config.yaml
model: "multi-label audio tagger"
dataset: "drum patterns on synthesised drum kits"
train_examples: 26041
gain_aug_db: 6
input: "waveform_16khz"
arch: "conformer"
norm: "layernorm"
hidden_act: "swiglu"
mlp_ratio: 2.67
head_dim: 16
fused_qkv: false
qk_norm: false
inner_norm: false
drop_path: 0.15
wave_strides: [5, 2, 2, 2, 2, 2]
subsampling: 2
layers: 14
width: 128
positions: "learned"
kernel_size: 15
num_labels: 33
init: "kaiming_normal"
residual_init: "none"
optimizer: "soap"
beta2: 0.95
learning_rate: 0.0014
beta1: 0.9
shampoo_beta: 0.95
eps: 1e-08
precondition_frequency: 20
max_precond_dim: 1536
one_sided: false
adamw_lr_other_params: 0.0019
max_grad_norm: 0.5
gradient_noise: 0.3
ema_decay: 0.995
sam_rho: 0.1
max_steps: 3100
batch_size: 64
epochs: 7.6
lr_schedule: "cosine"
final_lr_fraction: 0.05
warmup_steps: 150
weight_decay: 0.4
adamw_weight_decay_other_params: 0.05
Rows from block 2, named by matrix and row number. Each number is 128 + 32 x the weight over its row's rms, rounded and kept within 0 to 255. All counts start at 0. Numbers have three digits each. After the name is the row's rms in percent of the matrix's.
# fc2: second MLP down (model.blocks.2.mlp.fc2.weight, 128x336), inputs 0-83
fc2.0 103:150070157118094132122095079155135152138146073153098118138102131162060083113241119129132112071101138112102181151110101165053169165104163082075130082142138166132180079212075163124079129154170079138062162124129124128133126156114112072075101155187137126111
fc2.1 106:148133144134080157109147122122128119158188120102134169072178127155124140127120092114089164159118102148116144147134173131120078110147085177117122120138130148155117082079152094127166123126113200139103112143077153143153141195121113127120101149163097106123
fc2.2 103:165162127140163141123091059097136063187149145069098103103112072117188138155145164133125134196150070097103077119096113112100126074159126158137227163113107140130135157133108104113098129120098071143107099146181129119175141139141075143141192126129122074137
fc2.3 102:147100147159167176136128193102124108141160149157117130156118144116123108069111138120105136149082153124121145100091125066189109174145122092131094119143139167091130133142076138142107163116121156078140116116158085086043133168110101149118177183081179155184
fc2.4 097:146107128127099156166111082106090075125101118122198104131101127104122095088144142153113171143147040131074153091105109146072109160203127106122130130107127169151168145196129150124075141086132155173099110117104093072155107201140117118147145085120130152072
fc2.5 099:088084098170125138127142125093095119131166139125145152102096070106166133104078111122075163167082100180143149160138166148135121144114178054126168110118106117081096096114129117115154089190111159133166133121133174151104123142085121101167143169167133130066
fc2.6 096:113077172121114143114124111117143150156094115115171095135131092021183113134096126112115136153137122115179067141139085121181141083183074158146088150101142136143115162071099118131150143095073169139109131133189079111194138077126164145108181127212126131110
fc2.7 104:103102156133180143088122172132116097092149089131122112194086100110099135079151099119136066141166084060152177094211106184117108141143086148181059134092095156140096078150138142104125153140126137167104131139129133106079123091188130119118084161088148185125
fc2.8 102:158058162083126178078147187198106149156152131107129170080128133107146137118140080135094098119065155190059147089134144130089162099123121115131178181097146143137152108229139166082086165187109139146096122169158172152112151127117189137089178131144105155115
fc2.9 103:145080182179151165105102157048192136120095166097098093114161118100088090108152103140150118160130144136137113193192041117092129158141117142092111085149179172135068116170143116142111155123202121147115099132104090082175106138163080162078116104119125131164
fc2.10 100:181138128119076128133042151132149116104097195084129169084125157144128141143147108149128170115134088153114137103096158211157156138157098095115158143134097115079188089106101155128108121152108120115156130068127162158108098159108140113062122138121103102156
fc2.11 099:101154109125163078156105065150141117126059101173125123125140084154125061129099088107124198117109167125129080107106151103148116166111104114149172138166139118080131111120140057103097063130098163116127143092128162108105097098127103100135115115153139126113
fc2.12 101:189106157072124130224095157103200089145144127078187144138126144085122114232149181135116131118083175192123127152129134144147178068161129161156188084140151143131062105158173140086155185095149105085163145155057153089080139134153133142086159143096122133142
fc2.13 109:111091149088176139186108160137086136142112151126112099111137109111175082076139155168165181123149096137155144171153166139075096141119145173157074081135125183125173147071138063127156159106097102117161105082128107125132114113090094158100170162101146090165
fc2.14 103:151163122138088157179075079151147096122138168179169122145150095160170075094095131143190139063147132140098091125105119145122135101124129143156154146114099111102137208141131087160161141134114156169140124132173123087136147170149168170070129102067130135156
fc2.15 101:104136130176168137086141168087108109145107102134159075122108097110144130094184125104159171089185152117178092168093115050126166087114170167146119151159098112106173130093121111180124144119060180170090215107140081122191118176141118101111122123133160161146
fc2.16 101:154169143152112099127185149144060127133126131163160152144102131099139166094057105133134090142170102107154070077067186120108106135095119157140132067112126130148121139166109133097148081098105123152095139133107126129150102159097126140186130182093109140100
fc2.17 097:086136137086083134088144152086089096137123135142118127214133149149139109095135139074089127132162156146152130151133150177094151129139136134100140125171101105172129092156162122084115128161086094150157100095107102118161097152105100137171120124067096101141
fc2.18 102:136149155146138081121134140177110152195057106126091160119178138131099146091151126117152134105090113170124124143214146079171211218129169105147156160128096138091129123119155097054136110141149172123130098119072113051147078134133116170165190156122070165155
fc2.19 098:137140167111189157133120162096155125139155102157128098165110169147075194139158107148177113132085127171081150141102123137224086112110173101131079133117108119090111193187154109132121142123170083129101091103114161173116158141105079129080125157083178151195
fc2.20 098:108159093184096117113126143151159111101146174107193168121141062087090115141158111128114154102091052171070163056139146133088137126123199046111108106091123120159161139109125144183157133104091135111062119125097090170169093113084172104093106120160145102133
fc2.21 098:121131122133129065131100065130133088110157130133102119094183106157105052112138175132107113127155106187097152075066095124118168059181093190130109123135086133124124141136143142105180139065149121127207093062166152140106085151149156105165124141080082118077
fc2.22 094:081164107115148123175061136142177137119120133157084101079129163163141126157155143159172080103091094145162046113075129094142131192141126136137141109154150073132132185100079079180132216063112128153084135122146156072159140142084074147160097176173118128090
fc2.23 101:148131137125128138096150124123107138111156114186104142074136127145137133167121092161119089116152102124124179178153139135139129094111095104124138085164114122167064176119156171053102095093177057105108105141131164143157124157062143141154173128176077066182
fc2.24 100:097109167089117070096129123156141132166151117130139118095082129066154111201088126076134079107067131179119120161130132152169146154168138146139164108138130145149069145118144126172065150072140090117112134096127156099140094131139123077126165091119095118203
fc2.25 094:144194105114117191134111097045123116203106092140144118159142097118143075098138134117142088109128184174128057145173085092095084127177119136114157169111139203104138135117165165141090159098102138098091118150162099144157106192099103107190165210135160158080
fc2.26 102:063123111161145129135188122139117140108142099142151112150149136146093141050188149173138079105131143155071087108128106161110111151114165095178159143111143114078082165178126088132181111137100149203110130096145152122173161091172134111060126149124081100100
fc2.27 096:143143186162066104103096119124111123109145123164158135100129141166185105069069118164147111093110138123100193080121191157145191159120126120145108217159100136126143089084168090209165157163089187093206161122151095100173106132084110121119166125126143149085
fc2.28 096:057102141119160153118125114089108068102195077144129063147050149056169151157191179122085115122158093136066056070137127151090126132159156164096121186102126120136123171118145126085110158126127168122156115153065135036119120104176106151123153129124111074211
fc2.29 103:121150105168101145107094077171099150133126113077107172088103098125095116115098157075106107115200152079098118142138131132168198078130132073120085159131067108127047168148092114123120141101075156131150076116145197138139151202131120131104155108130166098165
fc2.30 097:139131124142099110171110110147142082055145087148127090162096127149154162131147079103099150115081131136082153142168121152159152069123091096065156106142127159144149121097065119160147060095175112102104137114117130117105189175113182201144138144171145120102
fc2.31 107:083124150121164151105127140158113060173129090084062140142133177143121154126135156064111100132092116138073179116076118096141123161100111183085156205125118113141074139121101120156152090152151056163105135129082127100220149101124145087148121119092106087177
fc2.32 094:139103099111105197137144084149153105159158085137164160150193068088152149114157158156143121134106137143140138114127160128135086116105093092138092152126084153113180112119095116087124159122145096181140153112108127129115114073141163089118162153118140152148
fc2.33 100:023152134109127147152125113154147107110093100093121096114111115122124085099118054125171083128117077132145130124102099144159121127119098098126158141130109144093109135084138181141086169108133087164170107082098179164079115162117202144125110155104148152092
fc2.34 098:103137132156065119103083154103151101126174122145119161132146091155118174108177081154143110128114116165159103116152026170143150106137146125149143113149117142137136091183137152177152136122109109118145175096228170073116181134182145157122168100153116147154
fc2.35 093:196152135200116126100097113143172128149104143174104135174105098161081177184063128098116165109134116138127149128114154184090118125184128156088168161134155147116128077108117092105079148088109124095135127151143104131120092043100113160139171158130094126106
fc2.36 099:153123178154150158119100157138145101155081172165174123117157131060113124154137098141123106161129130101069074141143110123124164146141136158111076116147143152166127170091210177149156114162135123107147140098171179115122086154124170142155151186162158173187
fc2.37 103:132156087136142171081136154195099104140149187156088181175120140163120151100131140071161141193071138119127142143125142096161166126131161120156184117146108112124144147045141119140156169163118137080117142118118126090102164085144172114136128139138094147077
fc2.38 102:099113096113141117120157135113147064089139155132062096099106116066122106182181085084171077077168082164112094138139120114115075135116092134156170125072076137123114159089144090166127152139107163137103138098120093097104098106112122176117151130130105109162
fc2.39 097:174100050150110149119135135111118117172088138124044149151147134112123177084102177104157135119128141093104124124141122153147151086145134108124096167138120158141150178141096164127111126093187165084141143101112132092093087076173135123152186155147141159124
fc2.40 094:165164112126150101102138088109094087138095139111162117170169096099115094132183137103106075120143142157137109130153181096150113134210168147085113125120166112197091136134121159124112150111203111093103157160119125111110148118077131183166202113128067101112
fc2.41 098:154130112123148160093120090099146153123148159188111066073146036173077161134140138159121124112117132188124183100100084112115144166140160155119159148133125106109116099146216126204105168164128148183146114125191131144128113193153109124100106154137153155138
fc2.42 094:157091160091156098179158143133095150126161087112204176117126127116183093100157162138082074139157077097156123113130143129098165165049143166110063092201135127177108093205141119112135155144117119092197092112164122162120161173119141091172124137105220064137
fc2.43 104:144137137126151132084129140112119075135109163131117142114126106153107181122136126143159116142101137147127161089134201155156113097092139133079123049089114124133154093103090133137165079164166121131137154165089146098156174067145128126116108156095137092180
fc2.44 097:128115119160101125143104195146078107149146123160133153137123157114141170128151130141111158081100147170143089091135114166131151055124107098132140122082147114074201156099129107105135136151121127136146167097140113104132154140116176139136071120093124144102
fc2.45 098:104142108140091134124175101120072104138187065156113116149130166097130186118152208137114146137174159136109102100115113143102101140129115125163086111120140142090143133160142123110087137095166106111161084197197146108121174126169121149120164070169107116141
fc2.46 101:122106108116168083121139185156132140059185087184095090140149165135129132086213133128164146110068144098129136090132084117160184140129103098107082139137135120081132130119110074125118182147159153110103154170176097146138128118125122179175122041095139153147
fc2.47 100:175116044141166159134129107096085099110106115079133107153134147128075117167167146111120153149157183062121115104125083124129127139127065122122135079086121166169123162095117099114128121075103159119174168133084116189093124125081087118123135101130133177180
fc2.48 107:099114106181103180132175116074162081104138122119133164155077108178104170155100144167115102115169083154173159112162111156137151128090094194160156112088149189162052085108112132139069112112124146139134130099200088117125147141099151095097094113141090146081
fc2.49 095:111148116136133151166118114080130185127168148097111162150095164152111137112107130093113123118163093151125145149217142120077153168136139157110091104133118091194112150101116120207113129101087060095120107068137100149161131145146054144149161159080149134170
fc2.50 104:170112167145111100113115099145148151154060149158150111134150112174081103139118168110117063163102090201128102146130118209122214150179104145130139095108205121173166145161140159137174013121157125113141144114104134070135087114141164174088150141141122148146
fc2.51 093:070215171148151157092096162176044096105149118119128112110085142103112101092185076107127096160124121206106088128168047111144121099160163053088129147146117119153076119144117066112155157156166173137169139124141144169102107193155136109131178153144100096137
fc2.52 101:194122138099084150126186141154148138099144121171152059084123123185145081116089154075155132100115166106154156157130163095113148116170143123148125079088157058126080135101109086146115173123188145162110124111114075027129102102113087086101138099127158070070
fc2.53 097:093142166115144124164146104186092128160065086081162116161123113178133165186102102098139178113218145081112091084186126115163157078217101138160115143122108159114129105104098075139140113139098101131175109130093100111100202143144167104146166134122088104048
fc2.54 100:182151158170148126099160130133140166159134104152119105163138178149148160154101075150164158074137098095089145167085163125104111155146151129121141155122096115125120115130136149169151171102106108050108140125099131184138074109191102110121152071113150141148
fc2.55 094:173135121172107178078182129097136159184166116129080094145188199115117194090154175126155165151137119064141128165069168107108163129114123164085090119157095130124120080167113151115174161170114134052091100153127144115131163069092057137127067135130113170129
fc2.56 096:138145111098132186133180088117091153096107118169132091113130171172111137107138075118156092081116135154097125156150156127080137083097102122139164125133194125093160076137108091110167191145119134105225127098142134141144090137093111120132178110181126170115
fc2.57 098:087093081116100130090097181064161142159116130148165178064127131160104128151116152093133166081169062150155133079130085121169125045181217086147180121111122125135133108097141127134157152151151116127151127209136176170124099121085109042111151190102095134127
fc2.58 103:118136115076151132199127127153132095150123076102139161137100105106141112052146138103167104182088098085128169105107111119127151120156106116094133162120171112120109128091155102188103145094107056049121127132095110110184131139158111164119133153165098184112
fc2.59 093:058115120099093095102147113128134138074152097137141114091124104152122131219171146096095088146057159093109112136162107105095068122146180126103088155114098161133148102129062159136119096122094106126153183116118080159164180139140132124109158152113095118113
fc2.60 095:096193122165147115124131061199134157123147102176098132064144137063108172186133132147139109096170163153172149086111159134128148151121153141143247125154143123122119162115194085109149097098134142106138094105143126122146060086180152137127124096149119155121
fc2.61 103:186121104132102115173130095118168092135101133155121164107173155086106080107162104121145159128152095116106073175098089190175156133209112119109137155162103136117152135127093177075114152121094122142127130174071095165091107062110113135143107150060110173121
fc2.62 094:139039114167170140100164162125130061109130116123118119090122144102157083124102123148093127138123147118109095103133148174122128147130129106138089069112117147101142131108138131151120164156167137130182137055150077099098101109102137152156178107141200113148
fc2.63 100:063114190090106125159155106140134134116168071138116138107160163122080189146148177140135154138105070120126104138148137184130118110093103089111161141145140122117121169071139160160109101145119121188103131173070141145140119122106150103134100110115082118103
fc2.64 099:162176194140086140217139137051176138087119125168130132133131129115073135210099147143072173176114127183129185121157146130194125136123133095125151142133146088141109120140210115149090175085141161126142081116079125148159147147135133098157171159136113140135
fc2.65 104:115171176099084123129100148161142113104052132086134106121104100178108119049131144088210084110138139124170127157115114103085107097142137127122137081127142146137128134093152116018105111098158124123210147089072167115161172127146146130172089131103076122104
fc2.66 104:194144062158100116143157146117112134150143163139143082108145114127128116124121091125106067132113203170135156129105108103094071090087161147164105147146152081122119082148138122124140153140134120123156049176135106165141132113102065100119120156146073162104
fc2.67 100:147181100101145138159103106146126176175157126111069138145095198178119190118129126130143128097091047147155045131100134118124126098114122114139067117126155132170147150133145133060166120132159163145106177143160120127143130112124155134157148082107122138152
fc2.68 100:125199064165195125125132172124168176110102123144173094143105143050151084109121137128096156143137083166132171103109090066085112116142093155120129116123095173153139137099104123149127116136146160147107112161164144090100084203151083080176054141204086110103
fc2.69 099:124104122116150089137128157114103137217112080141111124127153105236170128078195099116115148137065095073170090108117109087106198110112153080121081137101111096134080118139150132113111130134100141157120112129099091108112088118142154069149106065167156183162
fc2.70 100:164116104124122122150143174132140163138125107138120123127117134147126131110089126098069155157116101106138101145047181142164145154077142100122103108150169102126102007142088096164155175078086117134169117143154193110119153090202131150108136089135123170156
fc2.71 105:183108069108109124163159041157138100082093112092097095164164114220116124196123162126095120109144140112230154058156105110142153144122146065129153094098148141107125107105134156145123095124096070119112156097117156183131160144152072176146161156117129131166
fc2.72 104:169151140186148103176153126102145110138142136142160119157121112095144100137124133129114133100088156095120127143113154126145169129063040135109134098149130169139143130093110111139100111113161179160107110133115064076151228083101142158077174128130061084119
fc2.73 104:151129138094127102108118160168118130126137145140109169106147141112134116126141191108089134118147076127084123145098126073085147181156135071189092123131123128117135157106171122105146118092152160145192123158158101128142151163089105129162092108117098066128
fc2.74 097:037109130105141094110142141110134116153114122139075091100076147163126152126161162094143113110144125109165125068141162114085153109120144129174114190099134148148097103081094092145137066137112095088114190088162169125105107126140128131151132108145162075137
fc2.75 102:105130119162111140155098113105101142091186171138087145101170098108141147127102150134159167149098143151148145120207130181147192086084111153107133109101141146100131047158149096122154112157082052102119158128115112142102067113183116125144189158131153117088
fc2.76 106:158156112162077096145097150098146108110073199146138118140130120153114141168141140156113133166073119176157094108056188130213131084162044120069087142181154166167099157198128118085072079167113130157097080157152131105147113119065129155119120102191159128161
fc2.77 100:175107023164165123105174140153114155148110145176109141142123081127150145170115093140156216128155200198146119100126101115107143113111083122084056136054118131119156114150170079089088113097138093150152154098110102101111130173127157114094102144103112173143
fc2.78 098:111109098132132100040151109136150134127144127155161129122187100073103059154222118127100150081144102122121142119148096178202189064106136116094142110140142120133136163147153118174142175110042132078082041048116094102154171136153148075097076160134175117110
fc2.79 099:154132107130113141169185129178100143159156147173162091122108179152141094190140100119153139133133170189183096123077115112174110126115181042108059092102138135162147184151116142143182105135093094091079129138090159163172148135099176126099124116093162089122
fc2.80 105:199186133112209150069105125116129157089135126096099144139123154111155086162116150154106174119093116166130109106120160136133129210126174126150147124155181121129113124075138141144136116066121154129118191083199155096139120146156128158155095122147118110142
fc2.81 093:127165174099131154126106164148090170144126182127133148184131139124105156110139109130061141146101150115166145106153144085125156109085111110065101138145104064164144142146107151125107200140154146188115097138164179156187157180103089144155143112135114202139
fc2.82 097:160122127152071098120134181152095186083110158187131111115094162132120104144116118110101090119168146184113102098125070041152129171188127132126097122103134135073137140165144141154128132138122124131208181176133138063103095165116170169177139113140082145120
fc2.83 103:074076164136126158121164093123074144066095142117123071129132163116133164080123167128137133158129155135159124163143112145136142134117058114134146157064153147139096125145127104117121155099090152128099092114114187137134172191193121121178147156125117136109
fc2.84 102:094141124114128133172147139170177133181121121131130192169084150121121106076094137198167089092159161142118145151154121117142167121085187148193121108112117148091134154133082141159162165141151088142141160052159152146149140141081116142116025156165122110138
fc2.85 100:177104067105113131135161143122100099147096110092061134110085102160089103128143135158189088144192089199139119074108134102156133116125149141084063186130125114152139094125117100148160072103103101136127132182103118128046078141084130189149148091106139136102
fc2.86 096:157150130125159141100164144107175143130156139146144146094154075135134089218157155135117141139159129076148128198087100098157144076068091150096112146134146086157150135107145151103126193086106174136141107159110095105202171119121138191139147140109132062116
fc2.87 108:118140217101122077107158113177183100160134145155099140144155155140147115134163183090064100110182143129144176113147131167087064147120105133119089129185162096086140102146115166044174136087132143142128138065098105123127153073098167093117095159122100105069
fc2.88 101:123148127141151153078092128175126124084127095124151114141140122119128110126065090159101119115077180072143149131166086098195184150131149096135133137119130159178132114111177182177167124094133145108114145090149122123111132154099100044107119170153122117101
fc2.89 100:100180154125154172114128091130137087142136087127131158116113085065165135152123096130155095109181138148120175106157127099155125160153155130145123112138163113062111188152144142176107192138143164108156120124062145137079160142104110113073159135147104133147
fc2.90 099:166067060153129129145175183142135115143090121157148104105135151098109087134044127099073157105130105115093100116129201168138122080098188119149068091122116088149088171136130223163122173169170122113114103100103153100162108123129105108111149144089097114148
fc2.91 106:115090131159182160083126127103120123095129146174120137099096092108197100210111115109082207136104119136144083082119110070169130143088136100176127111096122174109181097175133129117117133096116097088114160117136113142048160131022168089147164152169166118173
fc2.92 101:157165085125088105091098161117146161053101140167100111086083134061140161088129145153082134061106152143120105129163091118121106126070134150107140105148101134054105098088137104176152152112096104153083131135169147145128216131126152114146118127145057183147
fc2.93 103:164126113137156132096112061143064105133100122102073170186135132111194121116120141168036093131129099084158121089102149142146138146101085078134154165139142104104082167124129167134082059122164015095111146128146094128079132127143122154140103122135142098126
fc2.94 100:088075184122098146112127117167139146150131103105149178073089101104147140143087138059121139139135189124130201139108144184125163053179183129100185112152143126120153176120137130159111123066170176097137139129085164112088126133158099111129154182109156137101
fc2.95 095:099069113140070145113144092104145158149170137175113140147087100149137090154180139147117106139146086135129088135140124177165096188164143095146115137163113137135064095072107089091136107171131114137162084166106119149096163081154155094118059101185118129128
fc2.96 095:145136110109111181138110099174135125132116101126110149120146150174080156151169152159137158155158129125126134154162123033107103160114107145116144173053145125116202124089138171116147118108142152150086168169117140110143142138163102126105133154061093177090
fc2.97 098:116155098197123089104107168097145127164141076096063083150124182116155111197153091081056119124117092101142127146127095107049135128160137133126118125152107193146145119145130106155151080115088133099167127128169101124103149161141076109152110096162094115136
fc2.98 096:145137092092100088077129155147129166128151088101140053132138106140102121129103165132120102116111161153124163085094113101102127058155156111126128153102101146180090105207076153086087143109106096189152095120138107105191153124150184093143136123108187128088
fc2.99 101:124124099168121133150092050118075093147168102117164183158134124099141125160177089128098106089102096112109081158157115151093138179128161171127115093109156107108158074080101152153126100106155139149130138140126154090109098123151124195118081174063112131150
fc2.100 102:131113119075090163097116188110147167142176139172143115084193095125126114142137059091161113151115098110147117123141148140122198161167120112085111115065130182076089132170156185126095123117122145115078122132104160104090197162137194166122066114116150117151
fc2.101 103:133122123101104121146094130086166153120111089171081133124106139169158092160104134069116097173164091094139165138189084068157128103134198112098159147101201154116115170145079062130113152144106066102194127157125075141136144109143086172118074164135178162103
fc2.102 099:083144137060149091135116137085094141155111141080140171126108169103143183138092105103140126182133140146098146142156105145115084129167118165093101177154071167111177198140084112090109139101161136109133159130109133086110121063105133112109138159132116116118
fc2.103 106:143119177158115083105096110165152164148106143147128107076124107080171137148092079117123054130111139153083178202084158142133118164116105112100121156110113114132155157032116156156209140114246122103149125110181110167087137124143097113190100128102057154128
fc2.104 105:098128067092151162149118074138089107184086154170178189138128145178121177111097132138129141100120177130109130119126130076141094117135139166143136103178126111119102177118168109137141143169141145202111130133076124125121113094129088163089127100127134090178
fc2.105 103:120110141140133106120133105166144133134118170110122089136101066098162189157107134110097131166080059045145101218184099079123100124093159125137146125133153177074102162142132155131127129144149183113078122150137115141106116081152129150103104128107040115168
fc2.106 099:148133154136099120137135185100051153092127121133105169165137111116125111108167105163158107161129116138103079085178094106158154102091127164099138163123129136176107109154093100140140132130138116128147150136143086108078128167138186140150152171143129121096
fc2.107 099:128101092140131049145140154094094115088133145130062124138144178108104141161127192130154152116093122163122116113105097072198104111102082094110121139157147158078114148084131100116186119145120152081108150177146136185084102125152089138119145136187140152118
fc2.108 099:107124156132109158129147171170069130140147128169121079085102143196141078095099179165121134159146133087095138148150100151134129133130138103133139090103138073113091174161125114160123164085169131113128072136072068124155139081069157119151095129143158150083
fc2.109 096:153122067092108061106124102143109072152074169075086067079138093109174131135113089161220095116166113145152222132147081110167138123125165151124122114146042122172130207179151085071159123085118136155120117120057153149178139153086108123131134133148121112187
fc2.110 098:138132160095156180133149122122149183137186105118109112119083149086183126107081146206134159121120209130142096104186101208084139130141117129157100166106120099174177093103160164113083176071127088125150142163144170166128089111131124095165093077157108112106
fc2.111 096:141116101149118179120114133102151123152188101191172086171137087171121116101103059094114137132120127159121134117146146157159154094101121122157081134065112129102137138116104154114177121099126124130115139113168104109156099154076079137140121136125164113135
fc2.112 101:086122163127149204200148147193181107137140136121141105084145090185121155105139124154091147105108120153133101088184183131096116123147149118066133130127127153096099052109115115100071082076113116106126115133134145193163116192132154059152158119111050201134
fc2.113 101:159079085159111108164135145215194051107132095135173127136093168126129150091082088130104122097082125130096161180129127113121116157160120114107141129090095131157040160166108140097092092124185148144175134143191131135103135098201169119106170094158110128088
fc2.114 100:128088138097094140111192096124190142048142191120128138070162117085143108159137090104149068183164145132019119132170149157167126067193156118147126143113062154101125137174149154093166100099114099115136091131104096117120087177171136066131150132115108165169
fc2.115 099:128124145122099096124197051168159165142131117119164149124157148115092112187121107124083120104093205143151107147154130135145161172181083085138137122126187101097076078100150165144106156111104093046169161164123173142180118116088093186092143165130125126147
fc2.116 101:100054179113079140121156198186101099065183156125176185135168158139129074129109160126139104078112121141122107118138113148158140141096122119113217125166110167115157082103084116128138160118102147112082170111108092103121127145138131107151184168151182143113
fc2.117 103:097132087118092129124154195110070091137139137091116144108130143149171172078080151097104146133042127163137086137120109099156115114138079187114152112088159115105146111097135096136139164141122106151113115144093103117119178155104150094155124080212054129118
fc2.118 102:142102176120105145140126107159097171111100196137142105142153192111149129129121109139126168116137095135186153132121113145121092093185148103097151089151125129147190204098132132171175081210089142105101141164163069158066112114198106180122116113134127123135
fc2.119 103:095173161106117105068181123116115112115107074152104141141141183127102113184126155117132142129136149173075103057086138176170094130160065159131095106151104121116179175158136111056126135112070159194137162139082109130048096177081135165076151096110179156170
fc2.120 101:130184063159110146084130092118089163075100128132076097144124128178132156166155080157125132142131177071158092136170155183153176168177125142212112110180172080130128130129160152123164102119129058136138175144074175103173093177098124098127106126183126100155
fc2.121 100:111161063134118118117117156129157124158106099115107086084082167159085129177157091180047174089107150169057051141143118154130120119081157133111167097050145157159147108132190131115151086135067113074121101126073107112209143129152137125192150121124117099084
fc2.122 103:159131118104124117093087173132213142180143116101194164147206178104106176091104126090115150085130111119074068143148114172139169172138146147115194110119145133166158147133152169118062099128206107089134139171123140107115117048137155128120123135116115209156
fc2.123 095:163212130173129114121123137148174148148108141110176140172179088129155103078158117149089102179115121141128110164198132126148172094154137106183126113041073156188156147065099134074104117108133124091108193183126159125066156101059120125160154135135057089076
fc2.124 101:167171159142106165124084094134134151153175116114110076125139123112167130202114083092122147156136092176155117057158104123147094116151193100104143147111178080138097107134163143097141118133132095133124167185169075147188156203139139093134124153107120143145
fc2.125 100:122150100108139184090077144084092166158116136153119179128110131129167186172143126120154142087081149178145151078095153099123157084184087179148165183085080156165061131125123165126099072081087067125145085118062136099161107073150166152106139138114052122082
fc2.126 099:127130130102078157140102121163077193144107145086147093145145122176127135132078165142093076111142189123118156148074109114093148131174144134106149169152147089072110121166165184149149073091101098175124140082146155152068142185100105132143090177096154161140
fc2.127 102:085139138145121145128115151090145087083123124140145192169122138114150141090134138177102090145163081146124151076086126131115048133116088129123120129083111154110141140123143122139126098137179112124067137088124111159101196221157150177065117126123156115162